A small self-supervised image encoder, trained from scratch.
Model: 2.22M parameters, 32-pixel images, arch xception, norm batchnorm, activation silu, depths [2, 4, 2], widths [128, 256, 512].
Training: adamw at rate 0.0024, 15700 steps, batches of 256.
Data: trained on drawn branching plants, 55.4 epochs.
Rows from block 4, named by matrix and row number. Each number is 500 + 40 x the weight over its row's rms, rounded and kept within 0 to 999. All counts start at 0. Numbers have three digits each. After the name is the row's rms in percent of the matrix's.
# convs0: first depthwise 3x3 conv (model.blocks.4.convs.0.weight, 256x1x3x3), a 3x3 kernel
convs0.0 082:458481467471560550534544534
convs0.1 097:512426523484466524479575515
convs0.2 116:548495490566441500468451527
convs0.3 101:446493517461511577491466550
convs0.4 088:459523529490478460547545429
convs0.5 135:543496525469547482556568525
convs0.6 081:455487509451454515480431454
convs0.7 119:449473571450478526488472538
convs0.8 118:485470470555577534540524506
convs0.9 106:444465505435523509471509565
convs0.10 065:500438482542538558466471459
convs0.11 097:571496464461498516448498560
convs0.12 089:456481431520564481493527459
convs0.13 118:507422470521428476527517489
convs0.14 106:497511496535496466597548486
convs0.15 102:495475554442432461483505469
convs0.16 104:461533546490509591509475478
convs0.17 101:564540580500499525516517533
convs0.18 090:458406539484467503507511527
convs0.19 119:468488589463518523481522454
convs0.20 106:468449450484501429496483448
convs0.21 079:539454459460431457506505470
convs0.22 099:487484508444541454478505419
convs0.23 087:524433471506561480473463547
convs0.24 106:423478492462563502509489452
convs0.25 114:494418505450493559463496513
convs0.26 098:480482423518550445487541509
convs0.27 073:455488469424540489451474525
convs0.28 124:470519552480408507501527525
convs0.29 089:458451476495441501567505541
convs0.30 125:459446499421530521484516541
convs0.31 062:534486513482443544574461520
convs0.32 081:482497446501489410533543499
convs0.33 087:532563545442451474480476505
convs0.34 136:445500520502471576493452456
convs0.35 093:437501475436504505463465444
convs0.36 107:524468477504507518568566553
convs0.37 093:549565545526496542497442501
convs0.38 107:473515595497491490502564486
convs0.39 140:472500565473468460543511436
convs0.40 086:506508584530521572496519519
convs0.41 099:448473442540538456549496486
convs0.42 082:477458481432434455500499526
convs0.43 111:472533555443517565511508539
convs0.44 074:453570542529533489505445481
convs0.45 098:485467498573536519549547537
convs0.46 048:544458497468462454486478426
convs0.47 120:553462421515489445483506514
convs0.48 093:485499504460535496447592499
convs0.49 098:452478493423510503453554521
convs0.50 107:501528419450556489468514495
convs0.51 084:474464474476539537499550576
convs0.52 101:467461445559514525535449476
convs0.53 103:533509510423511543521431503
convs0.54 096:493479518522503490480480390
convs0.55 116:531501483488563461440543454
convs0.56 077:465531582483525521529470451
convs0.57 101:461456432511556512450496519
convs0.58 058:545441511535497465463484569
convs0.59 093:522558578444491497483496532
convs0.60 101:492488464477502485551595522
convs0.61 100:535573532540541551513485524
convs0.62 113:440475495506514494558510420
convs0.63 095:500512484563483455516461423
convs0.64 093:530493511432425476480460524
convs0.65 087:451469521497560549532472554
convs0.66 112:485457484469437484514543570
convs0.67 095:481467499448435478488435466
convs0.68 097:552517529525482418468495457
convs0.69 089:438478501447545569480503512
convs0.70 145:462525569527515557544500462
convs0.71 096:408459494467498486454511474
convs0.72 069:434543524502487566491470453
convs0.73 107:430477548457504547533484534
convs0.74 100:503536529518475462515413455
convs0.75 079:559469409487526514485522507
convs0.76 111:474444481435430480484516512
convs0.77 086:492434554541500552505529458
convs0.78 079:466518516582559509536482472
convs0.79 077:447456424532505515531466523
convs0.80 083:491540508495458437467455438
convs0.81 105:513543499470456500426437492
convs0.82 070:520542501545519538479574551
convs0.83 091:515536529483478482539405478
convs0.84 086:504526504518591555504526537
convs0.85 091:489558515439453471504454458
convs0.86 083:503593504466506475462458474
convs0.87 097:579553476566517506498495504
convs0.88 107:485446503513532438452562495
convs0.89 114:543529489500449531498487588
convs0.90 107:545497545528464474549571490
convs0.91 145:502512512519592557510543507
convs0.92 122:506496492527547503566581518
convs0.93 111:548564545530513524484460450
convs0.94 099:496481441483573538534546510
convs0.95 097:540537519560511465534448453
convs0.96 103:508540466534572526519466556
convs0.97 098:529537576553528541485494473
convs0.98 104:491561541455510544474437485
convs0.99 128:478473454496493475435445444
convs0.100 105:521484496543499449567552456
convs0.101 096:552557548519532524544544516
convs0.102 087:527570572533527502461510507
convs0.103 113:496493451587525467543474514
convs0.104 110:503516494548562516536569539
convs0.105 121:450504558484451486572493480
convs0.106 105:530457493558456449525544534
convs0.107 070:487540517555570537480456526
convs0.108 108:450468449482497434469485451
convs0.109 120:533521505474426461479438471
convs0.110 084:564526441484499523487447550
convs0.111 085:523502463509575512469424495
convs0.112 100:511461407520536457487501481
convs0.113 108:528494502492536437437511565
convs0.114 069:438491534486447475535526560
convs0.115 133:528541527425443523481480534
convs0.116 121:496496467453525571439509541
convs0.117 121:589516475560497535522484505
convs0.118 140:479518507553490413498496444
convs0.119 086:508458463557539541544521549
convs0.120 063:512481501485580517439501558
convs0.121 117:447460464481556539505450465
convs0.122 070:525512517454485453542565553
convs0.123 135:516483521460435459442472457
convs0.124 111:494459490452422488549464518
convs0.125 124:523485462478575439465528520
convs0.126 097:514504576471537455491564497
convs0.127 040:571523550546509532532528535
convs0.128 088:481504487542549515556561551
convs0.129 063:475508481510563523502587534
convs0.130 099:471429470466495470512573507
convs0.131 121:497471458529449499551426515
convs0.132 107:505546574503513567490491543
convs0.133 100:525482549537424490542521541
convs0.134 095:572482442516462456484535483
convs0.135 055:486447463528451434492477456
convs0.136 071:486516523484511576443446532
convs0.137 088:516436417530519461520507499
convs0.138 113:549512553511410502488488521
convs0.139 054:487541481495534538418459535
convs0.140 084:529495492558465420466519530
convs0.141 095:559503468463475501414478500
convs0.142 084:514515561483462425518542529
convs0.143 114:438523499532542460546468449
convs0.144 091:530466467448453486430465505
convs0.145 097:503548491574528479542466451
convs0.146 089:456495520427510506494573534
convs0.147 113:478472517514595548474526501
convs0.148 069:468508448548541516468477430
convs0.149 126:552564539540482513448478531
convs0.150 122:482555522442438452476490521
convs0.151 067:562522453498442481449462506
convs0.152 082:426494509536566478550511507
convs0.153 085:463472485442483479432494443
convs0.154 100:531460525439459467515551544
convs0.155 078:585551502473479473451489512
convs0.156 114:498477555423551534490527517
convs0.157 086:543470438519531454462503554
convs0.158 130:459445467485454436523479465
convs0.159 141:434442544446502536493510519
convs0.160 079:454530536499481488434455443
convs0.161 119:516543515546565546536533535
convs0.162 107:548496493556463441548525533
convs0.163 108:443540540483537430528508477
convs0.164 116:524549564555549519531510478
convs0.165 059:432463524464550539500542527
convs0.166 059:457454509474454481422467488
convs0.167 099:452417437506478483503485515
convs0.168 127:494501435473583514503453487
convs0.169 060:469470458526473538530557561
convs0.170 089:488580510477436473529477531
convs0.171 074:494486476474424456468444468
convs0.172 095:478510491507545548533558569
convs0.173 110:517579524547532538487451488
convs0.174 097:495445488506433466479440461
convs0.175 099:504431540500455533529529556
convs0.176 102:560481474504466460441447474
convs0.177 115:424512498523560498533481446
convs0.178 103:498518505476567570459455518
convs0.179 115:507471514550522520548563560
convs0.180 106:513549535432497516442451496
convs0.181 102:537512550435465516446532528
convs0.182 089:530441472540529465522549448
convs0.183 123:563542504567518498458457482
convs0.184 074:535527503506484491433433444
convs0.185 096:480469513553478416527541486
convs0.186 082:518485541516554564534529555
convs0.187 102:527523459512565569502540528
convs0.188 086:452514488464548579457493500
convs0.189 077:432512488488579526483460522
convs0.190 073:525494443507504553571506549
convs0.191 074:544528543538459556470448504
convs0.192 090:487480460586511482553465484
convs0.193 097:551436500560489506453460484
convs0.194 123:472432513551529564534504510
convs0.195 131:468538553475438496542533458
convs0.196 083:455481436482533534445453510
convs0.197 091:451487435499571512483545501
convs0.198 073:459471479556576479476529526
convs0.199 097:512444496459445443531546492
convs0.200 100:509487422496524521514539573
convs0.201 102:510505520474439424492456458
convs0.202 114:441473503544585517484522494
convs0.203 074:437478504518542546482527569
convs0.204 078:497472524452445476535571529
convs0.205 082:478569486524481454478512572
convs0.206 113:470595515512454518539490489
convs0.207 083:479507453500592492469546512
convs0.208 090:534537553535534565516527538
convs0.209 110:454476496477544509524565565
convs0.210 116:484492482483497581459476569
convs0.211 091:476442482473441573506484514
convs0.212 103:449509542490524470560563470
convs0.213 126:493541493444509576484462543
convs0.214 105:478579545545556495494479509
convs0.215 106:541563533546504484560495460
convs0.216 115:537530467539580545485522520
convs0.217 077:447473465446452451500501544
convs0.218 083:504471553419482526491543535
convs0.219 096:528492442547511500560437481
convs0.220 120:503475514511426438543474461
convs0.221 101:498471450441482430511536471
convs0.222 087:567535498513477441555503461
convs0.223 112:519508499513514415503492420
convs0.224 068:513470410466503491465544530
convs0.225 139:491456445460534511485535571
convs0.226 086:426538446541535510481469482
convs0.227 085:529481478574561532511531465
convs0.228 107:478509476558458452569475479
convs0.229 088:478463513526445451531461439
convs0.230 120:529479519514483423497535428
convs0.231 096:484507465487481417488442456
convs0.232 135:439568473504551460510466492
convs0.233 128:538474530448419463489477493
convs0.234 148:491542443501485572541454508
convs0.235 120:522518459518511522424438462
convs0.236 121:532561532507536506451446455
convs0.237 104:425479524418481519490507515
convs0.238 103:432534524416495496490500528
convs0.239 080:484554576457503520499497444
convs0.240 101:493521535456439501459428495
convs0.241 073:470506556443507579504521519
convs0.242 118:554523562505427488533483517
convs0.243 109:525465481575523428506475484
convs0.244 100:541524534446425521527500535
convs0.245 072:473492440424524552512527509
convs0.246 092:515496506504563578521551532
convs0.247 109:492427496549531543476459462
convs0.248 084:452436488440483463477467469
convs0.249 079:515559530459490487417494531
convs0.250 106:542513469580478458469456488
convs0.251 074:518537548471538545435492542
convs0.252 098:535468452475441454465476456
convs0.253 094:490521534503556537575551506
convs0.254 112:438437508453539528495525537
convs0.255 065:540523510541575547539508469